From a checkpoint of a small spectrogram diffusion model: width 160, 149.4 epochs.
Rows from block 2 of a small spectrogram diffusion model, named by matrix and row number. Rows with one number belong to one neuron. Each number is 128 + 32 x the weight over its row's rms, rounded and kept within 0 to 255. All counts start at 0.
Before each neuron's rows are labels from the 100 clips, of 14848 (inputs lightly noised), where the neuron reaches its highest value: "strongest on" is what is common among them. Only what is clearly more common there than usual is listed. The data: Morse code for random letters and digits, with fading, noise and interfering tones.
# fc1: MLP up (model.blocks.2.mlp.fc1.weight, 640x160), inputs 32-63
# fc2: MLP down (model.blocks.2.mlp.fc2.weight, 160x640, transposed), outputs 32-63

strongest on: tone: high
fc1.550 [111 118 104 155 125 116 101 162 105 159 160 134 145 140 145  58 131 136 120 112 168 121 185  80 108 131 148 182 138 150 150 126]
fc2.550 [105  84 169 164 122 141 146 118 148 138 161 142 133 146 118 103 135 149 149 105 175 138 186  68  88 111 176 168  96  95 101 120]

strongest on: tone: middle
fc1.486 [133 136 115 135 123 123 147  95 127  93 121  94 134 104 112  87 124 132 174 103 141 168 129  92 123 151 134 127 130 106 185 121]
fc2.486 [141 123 145  86 119 144 162 125 108 148 150 104 157 166  53 154 132  98 163 187 113 111  81 133 147 118 131 171 151  73 176 164]

strongest on: interfering tone; rumble
fc1.225 [111 126 128 153 112  90 142 182 130 194 116 115  97 145  90 137 159  87 171 143 172 138 131  98 138 160 154  99 155  71 126 131]
fc2.225 [ 76 135 124 143 150 173 126 161 115  77 132 141 127 132  95 101 144  82 185 143 166 147 126 110 183 157 128 102 113 180 162 139]

strongest on: white noise
fc1.266 [ 78 175 174  96 163 163 168 138 138 154 150 154 139  85  72 125  30 145 188 125 104 160 130 136 128  97 129 153 110 147 138 147]
fc2.266 [183  78 188 157 156 155 177 132 114 119  99 115 111 157 205 110 221 105  73 125 140 127 141 143 112 166 127 139 105 142 127 126]

strongest on: thin (high-pass); white noise
fc1.175 [144 108 152 124 134  71 145 124 138  68  85 124 168 167 157 125 159  92  71 153 136  69 144  95 156  50 137 185  86 115 116  95]
fc2.175 [123 106 107 156 120 188  80 122 149 114  60  84 113 155 154 129 184  77  87 153  88 122 159 127 180  53 127 221 146 151 132 172]

strongest on: tone: low; white noise
fc1.623 [132  80 144 179 127 133 140 208 115 139 125 167 148  88 131 102 128 140 158 135 104 116 148 178  93 104 120 131 182 155 126  96]
fc2.623 [121 100 148 112 117 166 129 132  53 121 130 128 123 102 122 115 117 124 209 119  84 113 131 171 130 108 169 101 179  85  92 151]

strongest on: muffled (low-pass); rumble
fc1.216 [113 111 118 121 158 137 138  98 114 124 122 132 118 143 137  96 140 146 141 137 151 169 155 114 129 140 138 132 123 109  91 100]
fc2.216 [114 113 135  93 155 155  80 149 108 134 148 142 214  78 151  69 117 115  95 108 146 146 146 124 142 120 119 155 145 152  79  95]

strongest on: fading
fc1.499 [113 120 115  93 109  71 174  92  70 150 170 107 133 127 113 124 100 113 120 101  94 159 111 107 149 138 195 156 116 103 158 173]
fc2.499 [158 159 143 118 123 200 137  98 126  77 122 155 153 143  80 203 132  99 105 170  67 151  56 168 163 123 130 128 116 110 120  76]

strongest on: thin (high-pass); white noise
fc1.470 [123 132 121 123 173 142 139 106 108 100 125 152 249 121 118  85 136 125 129  41 137   0  70 124 131 121  98 141 131  96 142 118]
fc2.470 [144 110 132 103 199 122 149 145 142 141 161 133  82 124 138 107  89 125 127 186 150 188 255 155 104 124  99 120 139  88 112  91]

strongest on: tone: low; mains hum
fc1.591 [147 162 141 106 130 104 160 140 169 139 155 153 152 175 122  81 158 150 128 122 118 136 127 113  45  84 162 225 190 125 137  90]
fc2.591 [110 113 126 145  83 118 152  91  78 141  98 108 136 102 136 103 107  86 126 110 102 151 125 135 186 161 104  57 128 142 111 106]

strongest on: tone: middle
fc1.545 [117  91  97 116 140  78 133  97 156  96 138 162 135 107 112 110 122  89 129  48 134 144  71 119 119  80 159 169  42 157 133 178]
fc2.545 [120 143 104 161 136 134 165 123 140 139 110 167 171 148 127 109 134 117  93 137 103 110 119 155 112  86 127 115 129  92 152 138]

strongest on: tone: high; rumble
fc1.107 [127  94 169 150 155 142  99 137 129 117 113 145  96 106 138 154 130 124 132 159 109 131 113 127  93 176 118 127  84  88 153  87]
fc2.107 [151 119  82 163 110 130 153 126 127 111 138 191 173 130 161 125 115 112  95 157 142 119 128 159  81 199 133 123 187 162 148 127]

strongest on: mains hum
fc1.147 [116 139 160 143 136 111 111 139 181 156 136 114 255 138 128 124 127 114 147 152 100 181  80  98 144 171  74 104 116 187 204 144]
fc2.147 [126 153  83 148 138 118 135 131 145 101 117 155  59 127 125 122 107 132 167 131 121 184 157 157 141 130 139  92 102 182 144 153]

strongest on: speed: slow
fc1.223 [193 131 168 121 165 168  97 195 143 127  57 113  78 129 141  44 152  97 129  86 157 122 175 154 135 149 103 104 108 117 126 141]
fc2.223 [190 128  85 152  65 102 166 196 102 115  36 122  74 117 140 103 166 113 135 154 153 175 173 155 147 137 154 115 119 145 182 117]

strongest on: mains hum; reverberation
fc1.246 [147 105 153 173 141 160  95  97 109 127 106 120 123 146 134 141 106 115 171 105 103 185 154 183  99 165 138  98 132  93 143 116]
fc2.246 [139 146 149 155  90  93 158 102 120 140  80 147  96 186  99 157 167 136 109 145 156 115  96  55 132 127 142  99 135  95 121 180]

strongest on: tone: high; rumble; muffled (low-pass)
fc1.474 [155 117 144 143  83 131 116  76 102 130 110 124 144 112 115 112 116 117 172  76  89 198 207 168 128 152  91 104 135  75 120 123]
fc2.474 [160 118 131 168 158 104 117 108  38 142 139 115  95 159 135 186 117 130 136 171 156 166 135 131 133 150 207  96 141 148 123 138]

strongest on: tone: high
fc1.334 [ 77 117  84 114 167 140 122 102 109 168 141 164 161 113 144 107 146 164 123 139 158 154 188  93 101 119 108 165 134 157 158  85]
fc2.334 [117  93 166 107  67 126 166 110 133  83 143 136 148 150 147 171 130 168 140 114 149 141 162 105  84 162 142 159 131 117  77 139]

strongest on: interfering tone; mains hum
fc1.464 [ 94 105 118 142 119 161 113 180 124 123 102 141 113  97 140 104 125 124 137  93  91 187 139 150 152 161 187 105 109 135 125 158]
fc2.464 [107  71 171 142 121 105 120 116 113 156  58 138 116 119  97 136 149 142 166 165 111 133 171 137 158 184 114 109 144 136 123 103]

strongest on: tone: middle; white noise
fc1.370 [111 133 152 122 179  86  91 132 127 123 133 138 132  99 123  85 176  95 156 123 160 134 121 156 184 122 137 132  28 130 156  92]
fc2.370 [103  96 112 119  98 196 167 145 117 136 182  92 167  95 105  96 127  82 170 114 168 112 140 148 174 144 140 133 212 164 116 168]

strongest on: mains hum; clipping; reverberation
fc1.33 [135 125 118 104 124 118 128 155 255 131 131 127 229 123 128  84 107 111 112 138 132 143 166 166 119 136 244 139 135 113 125 154]
fc2.33 [113 125 136 150 125  85 137 117 149 134 118 139   0 149 115 138 128 146 174 159 113 109 173 165 111 136 168 137 122 130 154 148]

strongest on: reverberation; tone: middle
fc1.339 [169  99 144 139 100 110 167 110 145 189  86  92 116 112 129 106 150 136 134 165 101 102 140 164 103 153 152  95 117  84 134 155]
fc2.339 [130 129 113 101  99 137 144 135 144 159 139 158 144 149 152  79  79 113 134 101 137 167 211 165 101 143 113 194 103 154 128 113]

strongest on: clipping
fc1.629 [144 113  81 141  97 100 162  61 143 120  85 154 194  90 130 141 144  91 127 160 160 156 205 134 147 102 113 132 117 114 150 101]
fc2.629 [131 136  91 124  86 116 176 173 163 105 122 119 102 159 149  71 147 199 167 101 120  93  70 118 119 118  93 101 148 121 106 122]

strongest on: rumble; thin (high-pass)
fc1.379 [121 168 120 126 132 185 125 106 124 111 103 194 128 173 163 123 115  64 121  84 114 111  95 176 130 181 123 164 121 153 121 128]
fc2.379 [117 199 122 125 128  72 124  96 127 133  93 198 130 168 182 147 101  58 102 110 125 141 118 153 164 174 114 157 113 105 136 126]

strongest on: speed: fast
fc1.539 [ 50 103 112 129  78 146 159 166 153 120 165 168 126 143 121 121 100 131 130 131 100 135 147 120 115 144  94 123 131 157 118 121]
fc2.539 [167 100 142 122 104 140 164  95  77 136 119 108 174 104 145 144 122 125 144 119 131 116 131 167  82 121 139 137 114 121 127  98]

strongest on: tone: high
fc1.356 [179 143 146 195  98 140 135 109 151 143 101 143 114 125  82  86 146 109  89 108  98 126 103 139 115 125 101 101 115  90 139 171]
fc2.356 [ 68 116 140  82  76 156 126 149  99 135 164  92 133 118 177 128 126 127 184 124 169 133 160 128 116  96 146 165 102 110 101 179]

strongest on: tone: middle
fc1.48 [ 82 172 135  78 133  71 113 140 107 118 107 154 129 109  88  60 140 111 167 132 119 143 104 160  68 113 122 209 102 113 149  95]
fc2.48 [109 131 105 116 130 160 120 145 110 118  96 184 150 140  93 112 147 110 188 120 122  82  92 151  65 116 132 192 190 177  87 156]

strongest on: interfering tone
fc1.161 [159 123 134 137 123 200 152 128 121 109 182 147 147 111 143 114  80 164 141 204 185 106 199 113  51  84 131  73 111 114 113 165]
fc2.161 [116 150 108 102 124  58  94 119 124 152 180 143 125  87 148 116  94 165 145 166 178 139 192 130  39  92 126  80 142 139 139  86]

strongest on: interfering tone
fc1.543 [156 137 136 161 100 101 120 178 153 150  75  82 118 164 194 138 193 150  84 178 120 119 144  91 124 117 141 203  82 162 138 107]
fc2.543 [176 120  77 129 158 169 113  91 161 166 104  95 118 170 185 143 179 124  67  96 147 120  88  55 119  89 135 186 158 125 113 175]

strongest on: clipping; tone: high
fc1.355 [101 174 119  79  67 103 132 148 159 130  98 107 127 119 161 109 107 166 165  74 137 150 132 144 168 154 130  97 152  66 105  83]
fc2.355 [152  61 113 176  89 135 152 126 129 118 131 153 178 165  88 127 132 137 115 126 138  90 135 105 164 100 140 143 129 129 147 133]

strongest on: mains hum
fc1.2 [128  97  90 131 102 127 168 117 153 133 153  95 147 141 115 150 133 122 100 174 121  95 103 109 110 132  97 133 132 111 118 136]
fc2.2 [132  98 164 115 189 137 132 145 150 135 152  64 155 106 140 172  87 100 116 161 139 100 115 179 112 105 195 157  65 128 113  99]

strongest on: thin (high-pass); white noise; quiet level
fc1.152 [128  83 108 144 152 131  96 125 148 102 111 145 179 145 114  96 165 144 129 125 175  48 118 112 123 188 120  73 173  88 107 139]
fc2.152 [ 86  85 169 157  97 147 110 115 182  98 140 128 121 103  88 129 146 151 174 150 120 119  90 167 130 191  99 115  46 183 133  92]

strongest on: speed: slow
fc1.37 [ 85 111 101 102  94 122 158 138 125 133 115 156 116  80 118 134 120  77 145  95 109 129 165 151 100 134 119  60 105 111  61 182]
fc2.37 [105 190  86 134 147 150 124  92  97 123 177  96 123  95 110 127  83 129 137 136  76 235 112 128 148 158 143 149 136  97 184 132]

strongest on: fading; mains hum
fc1.589 [112 122 141 107 127 134 133 135 147 132 130 118 178 115 147  58 108 116 127  94  86 218 152 144 115 139 188 136 132 144 169 163]
fc2.589 [ 96 165 114 132 155 116 105 149 126 132 156  89  58 105 147 108 122 134 138  85 116 207 104  84 144 138  93 122 142 106  85 130]

strongest on: fading
fc1.200 [132 114 113 142 104 121 111  97 124 120 156 116 218 137 129  89 115 131 146 128 109 109 121 154 132 143 246 115 136 136 188 124]
fc2.200 [ 84 159 100 144 154 126 106 152 143  98 153 113  52 108 135 145 121 153 140 106  80 218 113 105 143 148 191 137 141 108 121 124]

strongest on: quiet level; mains hum
fc1.398 [118 121 117 119 168 136 152 132 109 153  98 140 153 141 129  92 152 135 105 114 162 119 136 101 137  98  98 139 126 118  91 116]
fc2.398 [154 120 134 146 124 128 121 109 153 142 104 132 155 149 125 135 149 138 112 138 161  85 112  90 137 123 155 123 133 147 128 136]

strongest on: clipping
fc1.115 [149 154 145 106  88 141 152 117 131  99 137 124 112 135 105 124  94 101 147  80 106 156 126 156 137 156 100 111 126  47 160 122]
fc2.115 [129 147 115  94 120 148 110 153 144 115 125 135 151  94 115  94 114 124 128 104 164 188 126 116 118 102  97 150 162 114 110 105]

strongest on: thin (high-pass)
fc1.536 [138 124 131 135 137 123 151  82 180 106 130 137 176 147 122 167 134 140 105 103 164 108  70  60 130 109 112 103 118  92 124 112]
fc2.536 [144 119 133 167 124 111  99  45 164 196 123 121 116 145 138 154 128 139 126 118 167  99  66  85 122 100 114  89 132 165 117 152]

strongest on: tone: high
fc1.207 [150 154 159 121  99 161 139 109 152 138 102 171 120 120 107  82 139  73 117 136 124 105 162 133 134 196 147  91 128 158 115 122]
fc2.207 [107 118 145 136 109 133 128 162 108 153 158  88 160 161 173 149 145 190 121 144 142 120 109 143 119  76 155 142 139 143  82 121]

strongest on: tone: high
fc1.31 [110 102 122  91 177 124 116 109 128 128 114  80 166 134 147 127 173 123 136 117 155  95 130 136  76  44 112 169  99  95 128 170]
fc2.31 [103 137 113  94 148 165 138  98 118 142 128  78 136 109 149 149 151  94 124 127 134 145 118 146  68  61 115 141 145 151 123  99]

strongest on: reverberation
fc1.69 [128 135 146 131  96  97 149 120 178 135 139 110 129 127 123  98 115 140 156 135  91  87 142 170 118 159 102 123 108 130   0 136]
fc2.69 [127 126 115 135 151 139  99 101 151 134 138 123 107  89 133 182 102 126 145 158  99 193 105 163 125 145 144 138 120 168 255 112]

strongest on: speed: slow
fc1.102 [ 95 168 135 102  49 109 160 150 138 127 184 169  89 131 109 155 108 126 102 128  92  96 143 114 131 140 154 106 137 173  71  97]
fc2.102 [103  94 117 143 189 142  68 108 174 113 150 173  60 139  93 153 115 143 137 127  86 153 133 128 130 128 138 105 121 179 194 162]

strongest on: rumble; tone: high; muffled (low-pass)
fc1.446 [116 104 135 106 140 130 117 125 202 140 121 130 146  99 127 128 121 113 113  87 104 132 136 163 142 133 136 133 103 107  90 133]
fc2.446 [128 126 140  80 120 157 105 132 179 140 151 113 230  92 140 159 104 108  89 140 156  90 117 127 134 103 138 150 131 124 206 103]

strongest on: fading
fc1.319 [136 140 149 135  88 128 113 112  87 123 153 119 168 132 143 109 127 119 126 153 112 128 119 155 120 123 141  95 115 140 232 121]
fc2.319 [122 155 136 126 148 134 137 149 127 137 156 129 150 118 116 187 116 135  94 112 130 119  67  68 155 127  51 124 140  96  35 134]

strongest on: clipping; mains hum
fc1.27 [113 138 128 101 107 118 162 152 153 153 144 141 169 108 105 132 134 142  96 205 129 162 164 124 134  93  67 156 136 152 117 144]
fc2.27 [147 111 137 117 102 139 160  94 108 150 110 161 104 134 113 126 114 134 148 136 123 108 153 144 115 126 127 136 138 108 115 137]

strongest on: interfering tone; rumble
fc1.12 [123 136 115 179 145  71 175  62  84  70 178 139 124 150 133  91 129 121 139 162 121 136 120 133 156 152 110 117 128 180  85  97]
fc2.12 [154 123 113 170 125  98 135  78 163 209 155 132  50 164 109 142 119 127 124 168 122 214  84 115 122 166  91  88 133 109 162 145]

strongest on: thin (high-pass)
fc1.351 [100 145 142 222 147  76 107 145 122 156 124   0 120  89 117 147  99  96  92 145 142 131 134  91 162 179 138 167 175 124 135 170]
fc2.351 [120 142 115 206 105 162 166 139 112  82 120   0 142  72 111 135  72  66  69 129 159 139 148 103 145 164 129 123  95 113 131  75]

strongest on: interfering tone; clipping
fc1.436 [129  35 111 169 129 129 165 175 136 102 113  97 135 123 119 156 134  92 104 167  86 114 188 152 180 121 141 136 125 131 119 111]
fc2.436 [113  57 131 149  96 120  91 140 126 158 125 101 131  95 123 137 105  88  94 125  51 142 176 153 199  77 133 124 115 122 152 154]

strongest on: interfering tone; mains hum; thin (high-pass)
fc1.248 [110  99 177 133 188 115  99 118 131  82 109 145 145 124 122 100 147 102 170 155 129  72  79  88 131 166 106  46 158 137 128 115]
fc2.248 [128  99  86 171 111 130 140  85  83 172 127 130 196 135 120 145 123  98 144 133  92 113  33 115 131 176 174  68 129 109 125 135]

strongest on: pink noise; thin (high-pass)
fc1.250 [ 97 135 127 130 114 154 124 144 171 163 143 122  93  81 136 170 117 144 133  96 105 207  56 136 128 146 180 119 135 131 194 141]
fc2.250 [155 117 131 126  98 143 132  98 161 150 112 127 155 164 103  68 135 107 151 180 162 108 195 169 115 115 140 133 102 170 109 153]

strongest on: quiet level
fc1.592 [127 128 134 106  97 135 159 112 157 110  95 119 117 119 111 181 114  87 100 198  74 170 107 136 155 120 115 151 159  91  98 140]
fc2.592 [108 135 120 104 142 143 122 147 127 147 160 146 122 126 127 101 105 146 154  83 162  23  99 107 112 129  84 144 134  81 143 123]

strongest on: fading; rumble
fc1.91 [138 107 111 125 135 142 131 150  96 125  96 167 160 159 127  80 127 119 159 142 149 104 199 170 119 139 158 119 129 102 255 129]
fc2.91 [ 85 126 137 130 125 120  88 122 133 115 135 126  34 111 130 113 148 149 126 141 119 234 117  89 140 104 129 159 137 130 199 122]

strongest on: speed: fast; mains hum
fc1.193 [157 142 147 111 208 131  98 165 218 160  84 129 187 133 115  91 134  98 112 104 138  99 171 123 123 122 103 139 139 108  95 119]
fc2.193 [119  95 140 128 198 151 136  95 130 136 153 140 136 126 112 152 100 107 150 150 116  67 155 179 128 139 136 126 124 129  68 116]

strongest on: interfering tone; reverberation
fc1.303 [177 125 122 135 113 148 139 163 155 163 143 138 183 121 136 149 130 130 110 164 154  63 106 141 128 136 200 155 177 135 166 141]
fc2.303 [154 134 121 175 124 110 144  89 138 159 127 110 113 143 121 194 147 117 166 212 119 141 153 169 139 144 120 121 144 153  68 147]

strongest on: clipping
fc1.18 [128 120 128 133 116 113 146 128 199 171 147 150 203 109 116 119 134 104 116 161 137 122 162 184 141 127   0 138 144  92 158 169]
fc2.18 [138 154 131 128 145  60 169 117 194 165 113 122  24 186 119 143 132 129 180 137 139 164  98 113 133 117  65  94 126 102 120 172]

strongest on: speed: slow; mains hum
fc1.529 [146 147 122 133 111 119 137  91 172 152 135 153  38 132 139 144 141 132 112 107 107 201 119 126  93 132  31 125 124  96 140 144]
fc2.529 [145 137 118 104 145 134 154 176 131 124 136 103 216 131 158 140 128 144 102 102 116  87 129 124 155 122  46 103 118  83 145 113]

strongest on: rumble
fc1.500 [153 101 146 165 141 140 180 131 140 109 127 155  88 125 159 144 106 126 110 122 103 168 124 135  56 138  83 147 118 137 136  81]
fc2.500 [ 99 127 117 182 107 103  74 103 131 162  91 145 116 126 131 120 125 153  39 136 117 119 137 123  38 177  71 149 117 114 199 149]

strongest on: reverberation; interfering tone; thin (high-pass)
fc1.304 [125 146 118 131 121 132 152  97  74 155 115 145 185 105 125  74 130 123 146 124 108  67 156 139 142 152  99 149 158  79  29 122]
fc2.304 [104 145 128 108 108 136  92 154  79  83 133 112  75 109 131  98 137 122 116 121 119 155 171 135 159 147  53 174 121 152  98 101]

strongest on: thin (high-pass)
fc1.169 [ 65 120 128 137 154 156 164 130  61  78 142 150 186 121 155 148 117 145 145  93 135  58  88  77 139 156  51 145 117 163  92  79]
fc2.169 [165 129 126 152 161 125 130 103 127 158 169  92  48  72 135 191 119 137 141 150 120 213 114 141 124 102 105 131  97 120 145 116]

strongest on: reverberation; rumble
fc1.598 [134  89 141 141 112 121 122  86  36 125 147 106 108 126 133 124 101 136 181 115  86 132 112 172 108 191  85 114 132  88  37 120]
fc2.598 [134 114 126 147  99 143 115 125 108 118  99 149 116 151 118  68 140 123 156 110 109  80 149 151 128 148  69 158 119 180 175 153]

strongest on: tone: middle
fc1.302 [124  85 114 100 107 121  69 114 130 136 107 135 212 118 125 133 139 121 113 148  98 104  86 149 115 102 178 115 110 133 180 137]
fc2.302 [119 152 167 110 131 127 122 148 117 154 171 116 174 108 133 144  97 111 119  99 143  84 109 105 104 101  34 159 158  77 147 107]

strongest on: thin (high-pass)
fc1.186 [112 136 115 128 120 138 126 123 144 107 147 145 193 150  85 188 123 125 118 162 121 134  67 115 137 123 162 118 134 125 125 121]
fc2.186 [128 154  31 158 133 146  91 105 130 158 117 102 175 116 176 184 126 160 128 184 107 160  93 101 165  91 127 139 147 176 133 182]

strongest on: rumble
fc1.389 [100 149 105 149 116 104 192 176 105 172 157 103 185 199  79 133  81 183  93 105 101 139 125 116 148 136 125 210 153 137 132 158]
fc2.389 [135 114 114  71  94 101 160 103 116 132 105 144  99  52 195  98 196  82 140 161 175 117 136 133 109  99 117  73 137 142 120 158]